config = dict(
    image_size=24,
    num_classes=3,
    arch='resnet',
    stem='single',
    avg_pool_shortcut=True,
    beta2=0.999,
    lr_schedule='cosine',
)
Rows from block 2, named by matrix and row number. Rows with one number belong to one channel. Each number is 500 + 25 x the weight over its row's rms, rounded and kept within 0 to 999. All counts start at 0. Numbers have three digits each. After the name is the row's rms in percent of the matrix's.
# convs0: first 3x3 conv, stride 2 (model.blocks.2.convs.0.weight, 112x80x3x3), inputs 0-26, a 3x3 kernel for each
# convs1: second 3x3 conv (model.blocks.2.convs.1.weight, 112x112x3x3, transposed), outputs 0-27, a 3x3 kernel for each
convs0.37 101:530519509516471501504499512480466467510507501518521519520495477471483433455450443517519505497496495487505499451456455472478495521529540454480456468476474454478447490497493479500470494470517524512520460455466438432437523483481508494491493506521552523511528502490481454438497496505499499516511514527472466465473470476478471487488507498490501509490495502437447462439458485479485501526501519537504514506498500533543544512517503512478492503510507477484477451464466524537529517527518507485495525535529522536517513492479511525502506514524489521502522536541509504513488465488506492490498496506521509506519533522498521494508528511519513505520523558537520528507523522522527503517511496491533544521513498512485488478482483487480482475470476
convs1.37 095:518498492481503522496534511501443465461507497457505509444432466495456457529489482483501511486472466485513517528535531540509497549467525493461520489501486494523505511489489513564524482537546494454465502501495469475487464451545482481493460464521530552516567491503456459504523554550487520531495539573497486504457482485474501512520469513480486493507501513543543500494534507490485511428459521502499506471464461506505491512483464491472508549536497471507497447513474512507459487518481477481482462514489508514491510498483548533543509504493512513505476467464482514499463431507505494523506471482492505521520504499464475513512531525519520484523525488530499520496481474511503495451494511506525483519527528517535448465501427521506487514482519521510530504463492510498501
convs0.38 101:527495513488518532478509497554541511512485449491490474523485493487448459546510511481470507474474505508498474492484506490477505480470493518512499493470459508478484507515479551513485515496485518516521485492510471466481498526494483502479472467489476491481464473462474475508488494502485486498495494519498485497479469487476476499540525537525492496519453456476478490451444474481486501520474473507480485501501499565486491528470451511488459503478467498474469525487481517491533506518537508500511455448482454455493485488518458475513479434516458494550485468508508502497522486502445473494454458493487500494509484491526471479521469467472490488509464505471465503552528540488452532496494553500482500508516534505519522491493510464481493474484497
convs1.38 098:489476473495518464503510491511491497504482478525477492499530500546517510509464494512474556510497575504534508478501516499530500507514485464513513547469478523467489493448471517503480490552493479476474492505493488482535495506523499471490552512501459525468492511516474501497529484496473477488501539486539480454489450496568528506471493500504505502494506539531486506508510518498543504499496463493506473488514495509472455527454512538475492488458495484543486519476474496466513504489538491519442532501498465498455451482477475523479484516527475501495489491481519497502470490471538505512503520539489498529491478500478487515486490466540510488505478488485462488494483492540475537476452541506498512523510513492556529487467519491493553493533488491466504472487493523495496
convs0.39 093:550501515516510524463493482479491533499461494513494534460513497516512512553534499524479494506495496492442470491532549490521525529533535483457487500477534500506526476473493482499520516500516507471473508488461520507496502506485498494490495466494465469480483496474548524499498502499499492494492476483508512528508518528509498515492524504463503511474495516495484497513488493531503506479495526523455494531459498497502492490487526502511489500522510511507498512487479525524498475499511500529525499488461522494492491512502472477451526497480464470458538532498519537504489512489510496477519498482518498509498470486495480480486454442436547521480480505476483506502487490525488489494469488514489480497498534474502579511512504503502498486484490
convs1.39 102:471466507512524532547522544494545525536558494485482498476517527454492542440539531511498511523509507481532489519459493515507486495477496515465514453463528538511512515532469484495469577523536522485481496479508506522501471494492499482507490487505567469494480548442528522525512502514498513513463508481483505500506505518486461486511451497511486511470556546476537499470489504553483499511481478464498486500477480478448497437490513517471515525504498534543500482457540455512517501527466526481459471485491504488539546517572481457503474474484508456455518529502485521507514496485522518507465527557477549548456572526541570466522506469519506463505487506484478498466470525485485486488524462530524522524495528561526491527514495540497483457506497512515487501458460526523530
convs0.40 096:458476515492449484511497483471485467500509487514486490523502489543536488570538519498505504507483451503492435513488492498457471488475499497504496505494524519489506509478515462475494484498504451460459451471479494487493506487479531489488523504504498468452517482455578537501471470471484474483496485497505475487500481486501476484515523525495517529505517504525503498514469480522487493476491534489504512465490527521521493537524491536563498468463451491486462512490466504493510492485471502489484499522546507521497488494526525540526478462569512431501500518503507536496498525479496485489519495493528520513530534492511503477505491479462495486441501490524517526494476503505473524525490506486464507479502529520535526494488493496499496499495497
convs1.40 094:497531519483539527494527521420499494526515508447490482516473498490460494467539515518483482467459512528468477515523513553492433539465486546452497538514485515491511527527460523503512479505501503487474505539496490470509473460521494467512517515503500476485509488491503562485516500539518491589516488517464472489499479486506533489544471533532466518496485510517509504492504513487496471470528537505499510505493483466487470546513482528522530459548504481497536495487491505467470485520502499544512523498489510503490478526498478446509480474509492518493518470494501497478502534506532499494495502492496478452480499519481494504531539508490479483495509522516534501511522483509486476517510518502488516480528531580490470527483464501551471526506513520533517553491473525509519
convs0.41 102:512483518499514547475539546491506463492515496500510504500492488476458459534540536541546500512508518498514526474465427513535506492525512504534476530511511485501514499516473541526538504478497521504507504496486517510499518503499496487483448424446509532541495483511508494490507509509497502504475473489467482469476493495468476483494456430503467456485487498467440421485460460481498497506508498495509498503510485484490501503484495505486524505531528510515527486491505492530521503521492501493499527536543486488476514505497493454507482557517459478548509542538509526516491515499513515488479482472448457483535508507512511517501497515513522522505507546476506527509518504493516489505489510478472523523467503520516536489494471476474465473464466
convs1.41 087:451456450492488526461506520494508478508461480467463499473496528479487493499458452489552519512492492515457501454463472521532490492516485536467487511497518534526507533488485516491507448498523543511515529494517498487515489522497510501506486520540539540512512533489529512540506503510492535544461486505492477459458481514452519546498489516524510509528510481510520508492483479501519492517528515554540541502480495515519529515496491478513484517483510497481487480473471509511554534518478491498485473495480502519493495499450540510481520540475504547543508512512456504533509475451512516501491488515509512481472461472505469499488472555515535524504468505526475485487538513513514538509479461548567520501519492523527531530487497548519519484470504482493490490474491509499498
convs0.42 108:532494536457465509454431531467471512512531514560541502448461452456471454479513518512512498511484466484466471476504505516542533531537558475451485492495503495512500483498511529494532500516530539527499527510497522503495512510525533517502494464450520510477493490476457474472529520522522511510506497495469480496480493505476481486501485470492467499457469507518496485518502495529539536484497502518505481540524520457502500472484504463467497521514519543531540513497481489514512518518534507501512506515506507499488474480499532515538541536542480480531500506487481506504471479495536523496505509483475485484507510495501465479504436478477460500467479514476482513532526508530525496510497477552507546518479524424472528481498494483486482453452453
convs1.42 118:490471467499542522509536530508476471477521511489498491527487482505468483509509486475529492467529433457540520474523522516527485552467523496478515477507500504479496522474465496534510513490547518499531502477521505458502469495527499478512453496509537491506515500497505478469499512479532542549478496519493519499437509492464493439508521493489513546484486538489467477475539517522484492503502513479511498474499460480498527461488511482530514522498491499520492454501504522484504517509488521482478493536484504509495498467494496515518498508538497517533523487452458535498533511499494513489517512510493492495511464463496479471472475492512479485475522468541495485484497504454486457487501485488509502511545498523526502502513481526478522512484524480499495501506489510532498
convs0.43 105:507487522499480536496499544470467479475480498510493504507517467512497484564551534476517525481495504491477465511490468486477469482482491533536520516496490509488497527516498500503517513473523447436460453452445504501485503484486497499505518501505489480489501449431564536498467477493482487498501498499485482496481474500496483498532523487548546495530527525505472473490452448497482472501483540475510551483523530530532509528507489549539519438476486466469497527502538496510521499485479485472475509500491517505487504507512504547542489509523476475487483485525507487496515510505462458483481437436509481444504525507513514497496503495475471498500478488532496484497499502472483524473453484487519495520490459542516504484491503497503512521514507
convs1.43 107:506541512515528504469478535449493515518512506472466510553499481500470491479529490494516466497465521504473522461498518507494505489536476510506467507518503504517487484530486536517448466493542521486471493539519459464505515486534518487487514525520554502452492492509501524524489485546511469511556484474476526488440489501480542540515491545550505481516536484499496517470516494520517512497494513514521505513507522497471461501534526463556543488554470515496510515490499488491497495516529502488527506533508512512483502497461494473501476496498509522520559533506501457516546506499500478487530513485478512475477507547521455519540511535477476463468482455536512490529504472511495517502517516446512501496518508540543531516520497470522499514515491508532530493497486518500488
convs0.44 101:432492529463513543463549518512529520508499530516505524502534511518510497507542497507524452525534455513509455519485477505483474535517487524507499526507501498475503543534520492493519502486506509488491508494514517485509484493518481477483502465497523556516525553520509513495518518507518516503518515510500515523501512516524528521528511501515511498513508508529500479531487461511494466542542511543479509527421514461516552451520558473534547478493520470487531493509556489476501480499515475507511499470472521487480489486500498471422514486401500499474446502516438521523467521517509509477513495495501478475520487464534494462531505449524463466510466468477441494557524473527490450514469447490486498498495516490501530507524519512522505524521503
convs1.44 095:554541525520531530476493531481533517473480453479463478487466501515500485511469469486507477492553517487475537435505523459522526443527499468515533514473535509565515566514494483508525493501494501474502490498476523499499494519476496514483485525483527502535507510518486541548471499488461516498495474457481487502517506518491505550456518524500510522501542469492544518518501539494503532480493456492513499486460471535451500507448494486523527523492528502479519526442525472489498509473493468479469499472537473491535505492517521544530532526539514511548532558532486462527529465513518509492446529495482545452475529486499504486511515526472464499503449476509488473489491494500502525444478485503501504505480512521521518514467491493446517482482494502435487463483520503492500
convs0.45 094:446441435471444462488471534549522502520496500473473504507497474508504505503517518488455473466441441515501468501510521480497524473480528480511503500491461476461467505493472492496493502491500496504509502513506472487487511507492501493481490486494477469474499484483521503513517523521510510511518516507522524527513511510496482482500497518492479494501481514492489488484483502462482508512488474483489476463507508515479488540493510514484499534515515517510508527499499515514535525512519523505496503508516485500517521522511472500521491475502511525459540495499529478463528492456486488491489475459505494472474466474468441445473459467498445493445421465435442456505509530481492508500475472468472461440439457457471449528522518506494491495487484
convs1.45 085:507556517532564524541535496555488517549505531541529529491507506480483454473517506481500504487518475501519498497487478477474498486535507527521501498567515524486503463477462477529546508531505491496471502520530500492467529507529510480553498484507515492499540503492526511510456526505491504500507497546510517530494485480491490504434471442460525483497554529476446438482478449454483483476486506521517527490473479465493494499520513485494541476510474471499459514514469538505483512465491524513520490516473516548510505530518501491483502502495525518481490494520531520511520503490481505485466500526501528557519471508494456486545537499480505498452436403457481456496535512514487474499522517467462498520492509516514505482493464515508463500519511495489509506506514499493505
convs0.46 091:444443482458445492510516468509477477510509530472517531502532528500506436533490494508479499504489537543524555482465468490495469517509496533490463508483549459481506460427464518468476494495528531535527507507492488490474536522510518510513528524543511516502491487468528497484511507507512507513511509516502484480502490491484479490457446499478457482493478449487501519471499510495513497524503497532494492479457473495504529529515481522503482522506505517508481512521508507516531515509513503484481515525530525523503515499468498466466470479479482491509476510488508507488552519508526530522514512525535512528528492496518500487521524513521517490518474503507521557505511525526507523498486511431440492435448531432457501497490496494495500481484497
convs1.46 088:509499500505497492529483483533501513496481484470515492438458466491482471534520500466489482514496481504512494496516490479484481502489516497487516465519494454510447487484530480535503502530524484485509509499501506497504463496525477496506436475531501515532580520507491456478509538524479507501494505548521501525491505519518486481467485470464511506499528546498527461461470489464471467502514534531538513503519485487494533447481490452462467551481507533503456531504507515518526486467479490483485499481465496555506506554530511539544529503490488473514511517468483520471441462451494506494502522509502513540546522520478474424512510477516505492527498476526497504522513500481457481510525511490507514468498522487483463457497485500529482487503483545527509514468479483488503
convs0.47 096:444484489485500490544547479481533537486530522482517498496468470553525476571527489478516507477511508499491481531514507505502499476464476486502494497510495480468485495499510497475488528534520498505504498508523501496508474494501473492496475490474451465471482478476551509493498504510493499502497504501513518510498504509489494501529504505519517519554563518493499506510507511499481478549533511494486485486479494500508510517505493534560477510503517467480478474495478533528550508496514495490511520506513515464463454444500479482492450457506450433479484501513495512490521544491455477510447462508463461482513526530512521535537520519416444468422448452409461470520525507512513521465453520426448474473479493487554523501500503486490490495502504
convs1.47 098:501538543536556551535520526480549514500469534489477530541534510471527488474488504480492494468527511481505460494512491497483469506493490518500495559480537505517514523499514494502534500502552491492462497491478510521525510466521484469488508513482512510525512515539514516480483460506480536509490492467511477527457475455542518479494521500504519534492508502522529510521520528500512508520499521507488477478476470508480492514503523517543504464504506446504530489465495508503518509494493474507453518479483475515489480502504512476505507483491490502465525512538497522559525549518500490510491519508514456485481529522473508512503508475521524560492494534472473467500535483476474501499499532495510518512528559539514527503493514498509501494472466487469459493562508455473494
convs0.48 104:482482493493490477548546533538504495511485508461466499503504502500526542469494525502475500480455483522533526509529546477505532466490525505513513530508518495482522489505504510460496490502524527538530520522492481495477530494488523505485514494503493493496500498510495484521506501506505502506514515520513514519493483496482471484467467495492475516509507544510519517485512537446492534512490481515521515507546531517466501526483514522483520541523509514504465512502463500512514495495511515483482520517516479512517515522523439493491452422462520466462501476490491437451528484467492487497502503503490503506531510490504480488508524550555498518496471475482502496490499525471477493508494497459479464440419464473476500508502499493481482505501497
convs1.48 111:467504515488523479498485457567499521530483518547509523474512483483476433480483465480482501478531467480517474502489497504455498501522491481502470479549494458463540450462497465515569466489492499509492511466531532463508530520524505474539506476531511517491527496492518511514468502467484528479503519529542508519484475492482520520441493429451515463513511528496475455494457448460476489472506503508517525499496501466511498505521468467473477490509507487509460519544462554508517475450474521488485487511447497581494509575500529499492529505492537566493471495511519513512514501506466496475489488501531521550579467509511462555523501503521531511514474422490508474494505507480476477494506515499488486510490506534486509489511475485491468513499470510469497499518532469452482
convs0.49 100:526529498532542476481498416504516536484486567468517573541524485521501508544506486532522474505531496502523498527517544499477517483475519495434490434448517478478530474520498503502511493508487470475504473482500489476495488480495482482493480486495509484487515497501518497492488505502484492498483492502487509501472484489473485505490541539498537520509521508479499533477482502473472488514489502491531522480501528516550504481504487485500461473491484497478490486469482494516512472481473480480491451462509516469496517505501459446453533506445507532430478532488501535476487490472455467497470489512492498518500493493523528504511525478465525519479493492505458475542521528492479497487517525446522496536546488532502442484486484491493500504504512
convs1.49 098:472510552515517546506494537477532511515515488475482480509494532464513543444530519489507526495502530473498494506524484520516448524512485526480490482457489536486505550523490538476479531500509513455507477482498504482461507522497473478513461503486507464468493473490501463515503489538493503521437523508506493512543471525486478468526480466506533531517532504529517524511487502561482524484509464519512513538509505491510509527472481537513553496517540518506567480485563467499537498479500477478454504477475524470514502514514477479491492455517507491483507482501519481511477482518461524484528538534514479463472503485509507466483479508495491502481493549498463539486473463522524490515442487483508505514497497525499503520505536490421493463468479511490467495465458504528527